python train.py --model="sound classifier" --dataset="tunes sung on syllables by a formant synthesiser" --train_examples=39062 --noise_aug=0.01 --time_shift_ms=100 --n_mels=64 --hop_length=160 --input="log_mel" --spec_augment=true --win_length=400 --targets=["first note", "vowel"] --num_classes=[12, 6] --arch="tc_resnet" --norm="layernorm" --activation="relu" --depths=[3, 6, 6] --kernel_size=11 --stem="single" --widths=[128, 160, 192] --label_smoothing=0.2 --loss="cross_entropy" --init="torch_default" --residual_init="none" --optimizer="nadamw" --lr=0.0036 --beta1=0.85 --beta2=0.99 --eps=1e-08 --steps=22800 --batch_size=256 --epochs=149.4 --lr_schedule="cosine" --final_lr_fraction=0 --warmup_steps=2280 --weight_decay=0.02
Rows from block 9, named by matrix and row number. Rows with one number belong to one channel. Each number is 128 + 24 x the weight over the matrix's rms, rounded and kept within 0 to 255. All counts start at 0. Numbers have three digits each.
# convs0: first width-11 conv, stride 2 (model.blocks.9.convs.0.weight, 192x160x11), inputs 48-55, a 11 kernel for each
# convs1: second width-11 conv (model.blocks.9.convs.1.weight, 192x192x11, transposed), outputs 48-55, a 11 kernel for each
convs0.90:086082083081081079084090107117123135137133128125114108094090088081139132130126126122130135141144148107111122120132133150147155149159153140131121112111111117126130135111118123130135132132134133135136117118125136149151144147147149149150146132123115119124131144162177
convs1.90:085076068072086096098095100099096124128132131127126132139142136129141145150151146132121114108100102135133132140152148146144139135129154153149154163177186190182166153084096099092088091103118133137130158153146137132131130128130136146130118107106112127145158161164167
convs0.91:124125124125120122119126125132129133129123115103102109126133142144116107096101111129137146147147148121117101100081083081095099120126155148145134133124125129129140136121125124128129133132139136136133121118112112111114119130135141138115121126127135131143158177197216
convs1.91:149144144142137130128121119131146148135128125119113112108102103109083094117131139152170183190194205199168149129114114128143155160159133128142145144141146158169177177167160156154150138121103074049035164154145135123108092079080065050153136122123119110090075071073068
convs0.92:088090096085093089105092103094093090101099102095108104119116127120089089083088092089096101091086076141138152155160160175172171165159110127149164155149139140130135136149144134126115114112113112112115157170176179165151144124111101113152144140132130123119115117117126
convs1.92:094077082101128145147139125104089109116123132143154156158157154143118121133137144147153167161143128116112107091083099113117123130125182168157159158152159164159152147084095097106117128135138137139131101114137151154148137123116105100118119108097085077078088094093081
convs0.93:112109106098112106126116125100105141146151142149139134123122107101106106105113114131130142141147147136134133131135132131130124127123114117114116116115124130134137122147144146139140128122119111111108126136144153152157152153158150156162160159160164168173171171170177
convs1.93:151152147130127135139135128112103140131124123125136143144136123112133139150156155153153150145151163147127122119118123141153168175166140147154157154157164169181187183076081092107124132127111102087063127127132144142133126119127121109178162141125121110104093079072062
convs0.94:157162156161153154148150145148138160154143135123117112109107101105104103106114117124118113106094083147147147150155160161161160158152122118131127125123118116120127136157157154147142142141143144145148136140137138134141141143138142145135131121111101097096092085074067
convs1.94:026028026031041048050050048038037145148144137135142155162164161150104119137148157156154157150138132130125123116102098099101107111109161154155150134125118120124131130147146148145144137131118113119135103114126138145143141137131122119128134130124125127124122125125128
convs0.95:144129126122124122113107106105114132128132140149145140131128122120152155155155158156155152147143142158145120109099106107118121123117120131139147154155158154152143147184180178167156135122108096100089146131133115116112106101123138141111110124132146149156151151143142
convs1.95:165167156154159170176172160138128126124123132158184178165145130108146151156152142133131121128144139132121111119127113117135137119114101102094101125144143150137113114136132133133134129129131139129102096105111123118129152174172161145131126118123137146143144128108091
convs0.96:123131135143149150149148147141136148154163165172171171170173174181155156155155156151156153156150145126132120111114113117117127135146123117109103097099101111112125132122124121124120122119121119116112171155149128132146151150147145145106108123137145147149151153155153
convs1.96:079094114135147153146132111091075122112105110114121133139142141130134134128126119120138148156161160195171149141141123113121131130124132136141153172185175162152152150152144129122127143151151147142140058072081082087094105108107117114160146136138137141140137142144129
convs0.97:144153156154154149151148150147153131131132133134133131126124119124135143148145143138134127120112101157149147147144137132139137137136162166164160153150149152147145140139140140138138136134136140142141115113124123119104112126122131128124109105105116116121121126132142
convs1.97:143137126124128137153169182194189140136129117112109104102102107109167178183178164161142126120113106118135138122107099090090096114124103098105105115121124124113113110120124129136141147147146142131119130134147148145146139125118113105130120118114105098102109120136147
convs0.98:165172167166160162161164168173186179173174168167157149146138134132161179192192188181168159147141133168164154149143142139148146148141143143139136139128139156160161155144147152149150141138145151160161072082110113106093089102089103103131101084082089093107116122129126
convs1.98:128126127127128130131132132130128119118118116117119120117114117121121123124123125128129128129126126128125129130129127125123124122122125127129130129129131128127126125127129126124125125127125125125125129128127128127126126126127127127121119118116116116115115113116118
convs0.99:163156152148147147144139142142148140139143147145151151151142134127119112110117107105105101104112109121142163182183166157145131130146145139147153158155161169167162160132141144151152156158152142134131129131149122111109128153146142148103102131147166169177172162167169
convs1.99:173153121087073074095112126135154138128121117108125116115132139136092104114119117111112117123135146096110137158163145116117138135122148141149159167141109110109104106134146150148141128131145150152140122103105116131137142165184166155149133131131128122110096082073063
convs0.100:154156158158162170165161151148144172171172173176176173160160155163169164159153154154159162169169168118112116116115113111117113113112119119117116117135136140130130125146143146142144138141138139140143158149140134129137126135137137130166152154152153153149146146131109
convs1.100:123129128129136136137139142141133090097099111121114110116121130140172168167163159150143141151140129100108131151156148134133145146129082064083103133138135146169178176109122126130138146157164162157156112113115108099107118134140136123155157156142133116086074068067071
convs0.101:130118109101095097102121130137142176172168154144138129131152158158135121114101114117114118121127135168167154161152134126129122132156131128120116115106101094087082078122128139148154156154148142137127056061068081114130134134144149146111121128127124127128133127123117
convs1.101:182162148142143136119110112125139138153147140142141135135142140137108108110111114129136136127107107085103134143146138115122130126115137141140150155146123101095104106154140132131132134138141143156181121127131127122119116116124133122121113118122127141154155150147143
convs0.102:177182178174171174174175184190201178175182181180168157151143139137181201215213204188172161147135128165163155152149152154164162162153150150144139141127145169179183178149152157152151140132138146159168080085109100087064061071058071073114078054045047050072089100109102
convs1.102:130130129128127127128127129128129130131129127128128129129131132132126125128129129129130128125124121121120122125124124125126127128131130128129128126127126127128127127126127126128128129130130130129129129129130130129129130131131132132122119120123123122125128128129128
convs0.103:153161156153146150149151156158169158159162159153149141142134131132141161172173171162154147137129123173169161155144138136143143147141130130129134137130135146146151147148150152148148139138142149154156066084112122115111112125123137130139115110110116117124127128136137
convs1.103:118125111109105115119121121121130121122124121128125129133134132125163159154154161152136127129131130115125122121125126124124128122124132129126121120115128133130124124098098100108114127135140138133130143143139134137137137131131126136113110112116123129129122119115112
convs0.104:134125117125134138144149144145141106122128132133142149149154139121139131135126135134139140134121116149146137121114113118138157181190138134135124125124119109111125126136136128131119120113117111117114133147150158177184181172156149149158160153143143152151159178187187
convs1.104:136150153152149145152151144142132129118118120118120130124109114125078081098114118123100086097134150130141129113094082091104117115120242216168143111102125171219227194157149135116101106124133129127129135133131125133126123129125116112162170167151147156157152150161166
convs0.105:095086080086095125138145145147145135133122128123134130139143145143124126120133138152155164161162157139117116097105097091097104119121123123119128134127131122121118120144148136145132133123125122122121130129137125143123122130136148151110116124130133130142139131131134
convs1.105:156166167154145134127120121128119125126127132134125141151143137130061080093091085085091105122137140142138129131134116123161161149143102098093097102102112138164165153146135122121131140142128113099094151153146155155137126139130120119184194201200184169155150152151139
convs0.106:090090101095101106116116122120121134137135136137135131126133130128139139138134132129130134131138146112112119124131127125121125127135098097107109118119131150158162159111109109111113120126128127125118166153157143151146147138127127121143144151159161161158160161163166
convs1.106:099099106113126136137132125122128133128127130131120121116107100088127127123130139160162159159153154179166149110100096081085099106113128122123131137131135137134129132069087095107114103110106103102093068092089074070057061073074067053155139126123121132139148154156148
convs0.107:176183176174170175174176183187200180178183180181170157152143138137178198212210202188171160146136126165162154152148150153162159160152148146143135137125140164173177170148150157151151141134140148159167080085108103091068063072061075077117082057049053055075094102108104
convs1.107:126125126125125124126125125124126129126127128129131131129131133135130133134135133132129127129130129125125126128126125126129129128129129129128128127126125123122120120130130132132130128127128125124124128128129128130129130131130131132125123123124124124124125126126127
convs0.108:184175164161151143126107093077067130134144148145133123118106094083163163161155149140136128122115113141134141139141138143141141130116137140139138140132137128127115116133139144143141135131135134143143113107111111103100104128126131134071068069074078081091092091097100
convs1.108:137147157166172180178173167159155088100093090097101100092092102120119129144155157156156154154139121096106121140155152145130135145136101084064064079087108118116121123169157143133123107104097093087085155162165161157153147145150156160183174153135125124126125122121120
convs0.109:158165168164160154142132121125130183189198197199200203196200202211175166162150149148151142139124116120125121125128120106091091096096123122132135136134132137147145145134134131129125125128127132133137118119110120114109112120121121119098115121124119118122135143153144
convs1.109:105134145142133128098059035024037119125126136142147126102094110115176168155147147144156168167173178096120132124123111110120122121112065055061068059066082098117115103021015027045070100116132145159172150136129118101096107123127110094131120109104119125126127128136150
convs0.110:124128124127127125125119110100088078085091092092091086084081076069113124130139145144140132121108102174173168169162160155154155164164131143150152147150144150148152155142142139136135135136139144148152136126121115112111115125128128133087096108109109103101098094082074
convs1.110:114111113107098094088079069060051128130130127123125126133140142140134132133136137132134136133131133129125119117118117112111115115106151147144140140140141145147154160132145149147148149152145134123112121120121122121120118118113107109091101101101097089083081075066054
convs0.111:179183179176170176174177183186199181179184183183171158152145139137175198210210201187171160145135125162160153149147150150160158159149147144141135136126139164171176169142148153149149140133139146159163076082106101090070066076064075080119083059050054054075091101108103
convs1.111:128126126128126128128127127126126125127127128129129128128129127129133131130130129128127126124123123132131131131130131130131131130130128130129128125125126125125124125123122123124125126126126124126126135136135135135135134133134134134125126126128128126125124123125127
convs0.112:126133137141142147144143120110094188179180172174173178174182188192112110114107111115121122124126130096110100110116128134134135132123165166161148132120121131139147152149141142134141127127121124122128120132125121128124133136149156145127132127120105094077078087111117
convs1.112:217213201172142126122105079050023099086085098107113121115096093107109127132135137136128128148151155096101113121126133131120118142153126119120125127124117099107121140088087083074077107131150163169182134111108111121127121122135142140106061035030049074089102112109100
convs0.113:134120111105111120129138139139132148131124110111119137138156158168106106105109115127139142154152156124150162178175170162143136131133133146147156157159158163164168173121127144150161164166156153147149110113096099117110114120106110110080096126145150155150147145144147
convs1.113:173174173159147149153153143139142130130137144143138123116115128149059086109123124125127121103098117086092118136142118097098114129132108104117128124123108104121136134133124120131153169167158148134123153145128119119118114113122126110159161158148137139136132127131131
convs0.114:152165159157146147145148153155165155156154152151144138135126123121158174181178172164154150140132125158157149150144141133139139145140130129127135142132139148146147141141145146144143139139146155158162080086107121112111106124116131128127103096099108107118122126133129
convs1.114:153147154149141143134139155151138131134128118110114110097084086090136144145139139153164145121112106125138134130126135130128134141154120126129124117116119112123125126150146143149150148125114116137145104103100097109126127114130142145142141143138143138136141146158148
convs0.115:128127134137147137113106113127142177180158143139137141117096090092129148150147122112111127139146153135134123116110096105119125147128143150158161157150132117115123127110125139140154150156137137125127106117097107118140142137136128136144135134139134131125128124114092
convs1.115:190171130098080087089079086096104107094085104133121117152168185182108116111117119119146140123125115095115128133129127102114117115118126111113135152162153144122131117149146135122116118119114111128148164148141128119118118125124119120097089078077089111125133144138128
convs0.116:137137136139137123120113131143149119116127119109106109113114115118116107094095095116132141157151154146150153153145140137141146147152168168163161157147134124117106105165160165155148145140144142144148107116122134133137142142142146130150144148151158154154154155150157
convs1.116:178159148135126128126119127125106127139142149149142146155159166172099124143139127119116118114104103135132118118120123127135145140121173138108102123141164184181168160151151148151156160153147137133129134127108092092100105107108107119130131130124131137134135133119092
convs0.117:146147147148152149148149155160171154160163166164155146149144149156178194196199190186174168157154149118120120131125128121134139150148151150147144147144150156159154146113122135125128118118124138138140098105116115107101098102117127125126107101106119119128135145152151
convs1.117:151140128118111113122128120116127091098112114104104109109100097099137134132134136146144138127117095144155149146150152155126100099106147155148150135120119140148138116080100112120131131124122121126136169167156163153143138138142147146090077076080082094112119127125126
convs0.118:119107104111115134139143145148146150142138136132134133140150159166120125117115113115128132131120118085074074063076076086094101106113152150144133127120115107100104100118115112114111117123112116106110131120128123112109117111119133135075077084095103102097091098100107
convs1.118:077084107114118106100101105098083146147131117117123138157169177187155163174161149141142144138129115110107116135142143155132115128123106119144158176173157145139151152191165147146149144130119100073061089096113127120121115115104095087162152137136133125112110117135152
convs0.119:155158152143129110102106112116113147151152142137133128121117117123147148145143142144146149157165169126126122117107101094111128144142155148143132124121106108098104104126130136136142133135133133130130120127111125123133126136137155167147148145146137133121112107133132
convs1.119:161162155139121116121122122112103070091103117121111095098111133153122130123114113112104099120127115143157162166158142130134133131124109107116140154160159163163160156144149138128123134149157155156165173159141127124137127124132135132082080088097113109090082086093105
convs0.120:128118118125136147152162159160157150153156162169172178189197208220149148149149154151151148147144144092102112127135129123098095080079160156151144144138137140141142140149145141141138139135132128124122142129122112123129141136130127133105106101094096087072066067075077
convs1.120:118141147148155161159150121103105129127124122123130137145157164172140143146143125113110121125129134135133132142144138130122122122115134144142149163172167164165167163202179157137126121117118119117108110110105103094092087082080074054134124117121136143128125142157157
convs0.121:104099101114120114103107121136142098108119123129119121125126132130085098107095093084090104121142140130130121111106103103126135158133133139139150149171163155152132125109126121137142163172162150150161136151133143145162170129117084095154130123134142157156144130121098
convs1.121:171161133086047105123116131121126000016014018029067107124125136142126128126129130147178175164143121138151156151136125129143138118088146138137134132126118132140118095068102114125138137148152149148147144140154144121099115138155165177010017019020020017070124142149159
convs0.122:195186169167152148139143147152154138143146149148149141139136145154163169183177186181178179177182174097084075081076087087097103108110168181180180180175173162164166171169160159149145138131135134136136111127146143145138140134126115115141154155158158157148140130122108
convs1.122:127126126122120114114136140138139096096100113120136153142122116107155154157152152159156137134136133092108108119124116115098091100107150128099077085095095101103110113168158147138130113104099105113119111122132130132141150149157162150144124121130136147158165167167166
convs0.123:137139148150144130119129137158161151151161156145136131131131139135155150152157157163159154151148150132126120120119122130150159161153159155150148140143132127118118124087092111124138150164174184184188138158167168170165158160153163128113124121130122133129131120114117
convs1.123:153157148126116130141133126116118107124137146151156161178199220230097112121124124128142147141138137109111103106109101091107128144147146142138135125111097099114126131139136138143143138141147154161164140127112112122134144145141136144097092092108130130118116120122117
convs0.124:137137131129130129132124120114119128127131132142142148152154151150135126130129135141150158172176177172168144138108093072089107147156137133140140148144143148140132133124127139139149145153153160159167148153151143127125108111122143163157158160158159159147145135138146
convs1.124:122130142144143135141160161162159142156159157156145138129144150150097118138140134135149171178179174127112098100100105116107100098095141121103106122139143140155146135125123122122128137141142140142147101123138125105096084072078091093120119116107110131150154155147140
convs0.125:141146155153144143138136129131130157158155156150151148152148145141137140142145142147143139138136140151147147141141146147165166162152132136137147145146144141135130124118124095099075088078099095104101148153161141144141134134135136139142153142144135128127138141128123
convs1.125:152152147137129130131122115111114141123114117123126132136140152164069083093090086095102117117116112165138107100102109123115102093095135130124126131123120113121128138100104102107117130139145144138130093101106119132138140126117112102163157153155154148139139141145146
convs0.126:099091093091094100103107112121131125125133133129121118111107096088152149147141136127120112111114122109114115108110105104100096090086134129124121119121128132140147149139139140141139139136135134134130115120125130128123124121121115123122117119127131140140145145148148
convs1.126:055068077084096118131134132127128134140142142138131126127127123117136137143140137135140143142143149099106120138142136124123123123120150148146143146145137139141147149031047056067080098113110090056028065074079087093096094092083072053141137138139135126114105102106109
convs0.127:143143146141148148156147132095075129135139136131122107103096100100157150134131111121122125116131133131137148148143137129123125129137129136136142148150154160164162149100109113122132148161156161150152130125126106106097119151159175166153153164166165159154153145136137
convs1.127:159150141127123137140144160166164174167159141139159169166153144133081091091090105120125115110108121144158167171152111108092103112110139146154156153147149163146123135098103108122134134123116111105088117133134140139131126124133138130159143134131127132140152155156145
convs0.128:111119124121125113115112116120124129121115108097094098095097095102163163160163166169168169165171165151145161160151136122109112119134123120117111105100099098098100107159161151141134129126128125126126153153151135135125127129138147140147147132129117110111116122137143
convs1.128:182179169152139131125125120121120164153142137123106096094105118119153154151142136142140137139143147108112125136143134126120124120111128126126134145148149149148148155138141141143144135127122120119119147145137124115114118121118116111105093077077088086075065065059049
convs0.129:174170167156148142148146146144143161151132124111101102109108122126121120119123122128124126132140143145153159165171168157141122119113102104099105110123130138144148151125129141142147144149148151154158134124129116114100100101110120115128140148151158158160161158147141
convs1.129:149134130122105090080062072108132113140145140143151166187190186173103111115109110134178184157140138089092107106109121135162168166161121088094124136144127104107110098185161140123115114111098084076089119120124133137138134125120120117158154144145140128128140155174175
convs0.130:142145143141133128121122125135140159159159154150141134127123130132138134127117107108112117126127132132133131125124115108104102106122141142138132130134133135124127126131131134136142144147147144144142113103107097100098099097111121119131131140142150143142133130123127
convs1.130:155140135129125123117111112116115132138137138135128128133132132125143140135132135137137132128127130099115124130129113104106107104095089101115124128126121119121125140130133137142143139135137139149163085089100112125130132134149162155108118119124129127119109099093080
convs0.131:136139140135129110114124146152159150147147139127097097101104109112128127123123129140149160161160162093112123140141156155166164152159147145146140144134128119110110109176179173168155149133134122124119128133114092093091109125132143153053068087101115125123115115113108
convs1.131:159148140122105098090080089092090131128124120108112126148175193190098110106090086111144140135137143122141153162155132088062092115103141128136160169165140124121118110151142138135131127119109106105105163161156158157137127133141147151110099093114138133132145141119093
convs0.132:165167161159161165164160157160160148148145142141134138139148151155131138139141129122113117119129129113114099123124134138146141143135166154154156162159160158156149142139142140136135134141142152151156143153167158146121100089077094108136143141151156164174182199197203
convs1.132:168169158147137131127128131135132140137137132123109094081067057070164165157146132140131113122134143135148153150151152152150136120106105116124128125119116116105102102127120121131146161163156142126107143145142137128124125140154163154179167144124120117110104093096113
convs0.133:111112112104104116118125123128124146139137126118122132138148151152115114118126134138143142142136135175173159151143150152157160155162139135131131133140139149155156155128136147159162172171173166168156150158165153149149157136129129134132121105109119130144151151145146
convs1.133:109122138140133133145159154145133143149143133129123128139159184206079081092108122131134126120123137206182161132111095088087123161167142152147137122101087078091115127146142138136145151143133137139144144134117099112124124120122110099086088077067063070077086086095102
convs0.134:155156154150150156158162162159154162163160166168166160160154151149136149153158157154152147140126126136140132130126131121113096096088111108110116124124124118120123119061071071084080080075085087096099096105114124110121117135132132133119108110111116115120116117112110
convs1.134:123141146156164157143122120112114123120117118121125125127130130124109125138145153153133123128126113147141155174170173154131128121118112128145149145148152162159149140119101093099110122132135133131124132137142156155142149153155166177177164158157156151151151155158148
convs0.135:112119126131137131125114111108111058068077084086085079073067067065149154150149140133126118122120120140139139122126126141139154146158107118131137139137134129126123122137136135135139143148151150151146123115117105125115127124139150164152145141146145149147151152155153
convs1.135:108110112114122132137138139143145140133128132132131119113105105110117127131127130129129127124117119128131137147147142140150149137125128121127134135142154162161158150074100118129128118114106092080067143150151151147147153156165164160132128121115113118128139145144136
convs0.136:187186180176173166164164162163161126132126128120120124131132135139061055057057066063070061065060062128150168172181179176159156159151139137131134132133131131132134137105105106111115115119125128127129124127124123121131139152146135144085077074067078088107117125133140
convs1.136:114108106117126125125125128133140133135134132126125121118122130119173169164159154143134128121129145140133124120128140149153153144134109106113125128118119116114111105140137135137138139138128110094091135137139147153153151149145146146112113107106109105093085080073069
convs0.137:056075084104108117113125139151156109123115127125127129139141133125104121135131132128125130128133140086092076090101108107125128134128118120119139134163157153154136130107141134145151158155147144142146138151162180178190193135131094108077076082105109134129123118107088
convs1.137:168158142100054093126123122116127000000002000016049089117125137158124130127127128147161165158144132137151154148138131128137140133105152143134133142138134138152143122072067073083105102120129137145155143138152146133116115144158161163009003004004007021057108129131126
convs0.138:154151143133128127124125131127134148151161155159149154141143142143140137136136135135129134135140131143141153153153150160156162154150132140152154161149147132130127127121122125129132134135135140139139120125132117128124131141163160173188179171165159158156160165176169
convs1.138:163146137128126123120122123120122166162155153156164180173158155167111120125125118118118109117118126102084070095110114113114116110107118104102115131132153177175169163128124113108102110121120116111101085105109108108103098091089102097135146159168175173165166167158153
convs0.139:176181178176170177175178185189203181178184182182171159152145141140178199213212202187172160146137129164163155152149150152160160159150146143139134135122139162170174168144148157152153143135142147160164078086111105093073066076062075075118082059048052054075092100108104
convs1.139:127127128128128128127126124124124116116119122123125124123123125125135134133134132132131128127125125123125124125127129129130130131132127127129127127126122122124125125129127126124124126128128127129129131131132132132131131133134133133121123124124124125125126125126127
convs0.140:141126113105110128147161166167167147145140137130132134142145150158123113108093088078076078083091097092090109101101103101094089107117160166162152147132125113113112109123128132141144151152150149147150162140130105102089093091105125132110113116118122119116109111111116
convs1.140:103108130147146133124120101093096138142128119119122131141152159165155160166163155146141140137125114104114139156147140138123126134137144145137145166181164160159173171183160148148152151140129114107112062065076091104114116113102097078149135135143148152141136138144142
convs0.141:054066090107110120127120115121124118138151134133107116113111127128141146143127122102099090109119125137163171165155141119129133149128138130122136130165151138128102088102127127143144133139140137136141119122121158164180163131135101116098113124136135154144127120107049
convs1.141:181176158115072108172180156132132033019024022021056091122143154182125128125124125131150168163152142123137141137133140153142119108086152138126130146160174164167173157063080080061081092114115106116135128114136142140137127121138146142031028026028034044081132150123111
convs0.142:155152136119110115118120118121126126123114096097100108116117118117121126125135137143139142142139139120127120125112117118115115122132097102113117117120130136151158153150159174181191192194183177170164131128122145122130132150125127133137135147145144135144149160158171
convs1.142:170170170163151137138143141139141120139139128115097089098112135161066082096104106103101098103113126087088098116131116096089089098107109121138149154139121107101099096141134129131137145142133127125128146148153161162137108101111129138126114107113125145161168156138133
convs0.143:159155150150145143133123121114117135145144148134127109117105108097150155148145140135125126122127134079089096100102103107105117118132159164162154146155153138135120124153153155151146144140133123112107136160154152148168169164158154148135130127130129140144143134119093
convs1.143:101109114109117121117108103098102083114135146140138141145138127120175180164152134126131130124109102184172143124123122112111115116113155146140134126123110105106114129139132130131124110108108115121115162158156156158157159159158149130050069090104114124134145155165171
convs0.144:150154147146149154153148149144150136128124120122124128109118114127153151148145140119114105113112117166162157148141145135130124121119118124129129124126124122122114126190189189181170162151138122117107111103109112138151158148150149144141137140142146143145147152151158
convs1.144:182167164158146134125128145162171105107126143132131147160153137125124125123122124127117098090094105101105103116133126126147156150137085101118120116104121123113115116123118118124136146143121108114134095094110121130134141142147140115125133132140159173182196207205195
convs0.145:183187183179173180179179187191204183180185185184174159154144140138181202214212203188172159145134126167166157152151153156167164165155157155151144145132147172182189182147150157152151139132137143156164084086106098083062054064051065067112076050041044046068088097105098
convs1.145:128128128128128127129128128128128132132132130128128130132133133132130130131133131133130129127127129126125125126126126126126127128126126127130129129130130130128129127134133132132130130132132132132134129128129130131129129130130131132125123124125125125126129129127128
convs0.146:087073069067084095116116120115114114109112120121126137138140134122161164162158153157160162165163161135131124118117121127134143145148131129121106115122134124119120126121121121126130132133137136137137156165170150142131126122126136130183169157148145147149151152150145
convs1.146:073083102118131138142140137135138124124123120122124119108092081072137141142142140140143145147149148093093087080079074078094105115120129130133137140140144148142135125072091112133152172180179173170159066082087076056037031052058059051151146140141149152147141134127119
convs0.147:122130128133136136126125118117108129123123119115110113116117116112139135139135135134131128127118117133119126127137140143135131130116144136135132138137148156157151148106108120123132130134133138136137119135141155144146136151154159169145132125116115121117110095107131
convs1.147:131132136134129129134138134133131157159153150150153156169180189196131137141143149157165164161161155127135143139134136142149145148150149150153163168169162152150144140144139127118124133141138130122119128134134141143123115124117116115134128126130135134127120127134137
convs0.148:097090087080078085093107118136151140135135132130140139135129125119140140146141136126113103101105114109106107105110102100094090080080109111110116118120128136145147147134134133135133136132133127127123150151141132132134130135143152160154144140137137142139140139149157
convs1.148:048062064068080102119120122121117138137139145146138134133129115103139135135129130136141142143146152095098110132138131118121121119118142139135125126134140141140140141021045052065074083100102090066054077087091094099102099090081074058159154150149147141132124123127132
convs0.149:085090092091091081094096112110110095095086082073076083102116126121112111105102103107111118117122116114127139155162168169157149141142104113121123124123124126132136138137138138137140140140142144144148173168167156146140136136129131135149148139132124118110102100095102
convs1.149:072079095109112114116113108107104136135134135134134131128125119109128127126127126123130140146138132133124113108112117116112113117122146137134133141147149148145147148071096115126135141145149147143134131134134135137136126112099093096121127125118105095084075071064055
convs0.150:155151148140146142152150155148147124134137141143147151147153144147129130143144149148141139122119106147140140144139134131127122114122118125112121106118099093079069075094109106116120114129131134129130174179180178171171158157171160154105106106110112129130129120122128
convs1.150:124115116125135146151145128110099030048067089101116123125119110094144145145140135134137142143133100121131122121120114128145147138123162162151141127085081105109107116102110123133141144144141137139142156157159163157147140131123116110012031036043053073097114128137140
convs0.151:167173168163159165164167173178194177174177173171162151149141140140157178188186180169159151142130123164162153151146145146154151150142141138132131136123134155161164156144146151146148140139147154162162073083110110101093089100084094094121090073071079079097109115120114
convs1.151:147147146135133136137138132126124123126124117108111117118126130121134132127132132129129126123123125126119119111104117127133134130128119120109112114119129141138139139141136130129129127126124119117113129129128129125126131133137134134144143142140138136138140136133131
convs0.152:163173169165161165163165171175188174170173166168158149144136133130153174186190185173161152142135131165162154152147143141148146147137137136134134138129138156159161155141146151150150146142148153159161076086114118112107100110100112109132105092087096094104115119128127
convs1.152:122122120115113112118127132138145120126128130128121123118116119125133125129129122118128130131128127127112113109112122126127127130130124113115118129126130133128126123132131132131134135137132130130128144134128128123126127127126124123113116119115117121120120122123123
convs0.153:147150142138129130127128126135145173163155143132123120124131135138102088083087099097091089091094108138146140143138133123121115121126097106115124135144151156162164164135137135139136140134136133135132134123132135137137123116123114106153154152141130116104096090087087
convs1.153:169150141146152145128115108110114090087086099107103124161176172165126125123127138146150148143134136156157153137134142141134135140149119119132147158156132099077074075162153142132122120128123111118142119098097107118125133138141140126101107103100112126129132133139146
convs0.154:114114120112106108110122134144152130124110111092085082079076080095076100122130139137144146152156160137143135139137135129129126105124138141142144147140143137129132117162158151148147140142136135129131168177172163158153137153153167150121137125128126125127140146146127
convs1.154:145147155161143097090119140155157106112104092078071071088104115118100102111110110108108130133122122101120143157156143117088111124107119129162175172149119121125119127164156150142136135133134144148143111110088098131133142140130118113131105116143150136119109110115115
convs0.155:174162149133117102094094098106110162160153145139133125129128133135096087082080094106121132134141143113110121122132133139139136132116139140143143145146146139141144151139136134135135137135139138140136123113103100101122127131133135146050063063070075088098098111108115
convs1.155:119121131138137141142142139141145117128119105101092091110136153151151147147143138136141144135117114115130153169166153133134140134116076061063079107123120113114112107182161146138130122113102092093107151140137135140138136142148145138150151139141142137129124125124121
convs0.156:140133132128128131128134135144150154140128109111107108114125139149146142141143140152153163164164158153150148142139145148156154140133152149149155159155156157159156153148145147133128117119114115108108117124119128133139149160182186190131140134142144146148149162173182
convs1.156:125124131127120117121131139138135100106108114121120126135144150139128148163163160163149119096082075103133167193198186182177158130118115118124149173172149140137121128173157143137134126112099093104115138134130131123118121110095103123137122106094098096095104119133123
convs0.157:126126123134136142145146147142132133153144159163171173174175176175122129130120114100099099104115120109119123125136137120112126128137125132137152152176171164160157168104122115127130144149148147141141140127127154162175175133134101098116103114120122140140132124123126
convs1.157:144127110075050087104107120114103014033038033042065098108123146165133138140141140158167159145123108155161161147127113129145136099076142134130128143129120119123111096083106090104122111111111113116123144150159150133114124127130146151004031027015006040096134138151145
convs0.158:153163160158153157159157154156166171168159156152149147153151154153141146152153154151151151146138123161168153147126118109115124138144121118114114116110114124123129124128127131130134130133127140142141087118135122109104106115118134138118100093099123144155161160168169
convs1.158:153151123122117117114123133142147128137142152158157140130114119124114104099106117118129139145146157149157162162167146133127123117134168145134145134136134126123118130112109108114118123125125122129137151143136141141150133122115114118111116121134125122126126129139136
convs0.159:114119124133130129124120120127132156168171181182181183179176174167146147144142142147146145137131123150164154152148139134131128132130129137135144141142127113111117120129117106090088091074084083087081152138141123128137146147155159170163161156157154152143144161168162
convs1.159:118127142151148142143152143135129139148150154163161159144130116106132126113111109104108137153166157144144134120115119114123133133136154150166163127106117140129111125122120119124140148155159162164161127132138137143139131120132134139143119117122133140146142140145140
convs0.160:134138136136135131127122116113122135123111099083076080088099099109138128116115114122119119114116115161167170168165156159159167166157143138134133134135138138128121113146143146142138124112102091083081150147142141143145145163169174175146144145147156153159169172169165
convs1.160:169161146134125124133131123120120171150139139134125123127123112113143140142146151162176178164151154190162139134132123126138159166155120131140151158159163160148130120124131139146150142128109091072056145143141138121097081096105093076170155139128114084067068072077081
convs0.161:148137144135144125133131137142141137135134123133127131129129126125143162170176168164152151152159154140143150153145144132135128142155156150145153158153158159161156157115118123118118115118121119127130119135139161149158158157160142141153142130135136142140135136131126
convs1.161:091095102110119129134131119104100077069066067076089095105114116106154181193193185176160144132122109128139138123124132142139141152153144143128115111110112114122132126152136121112112119124124117106101116110116132144153161165168173176046030025034042058088114130137130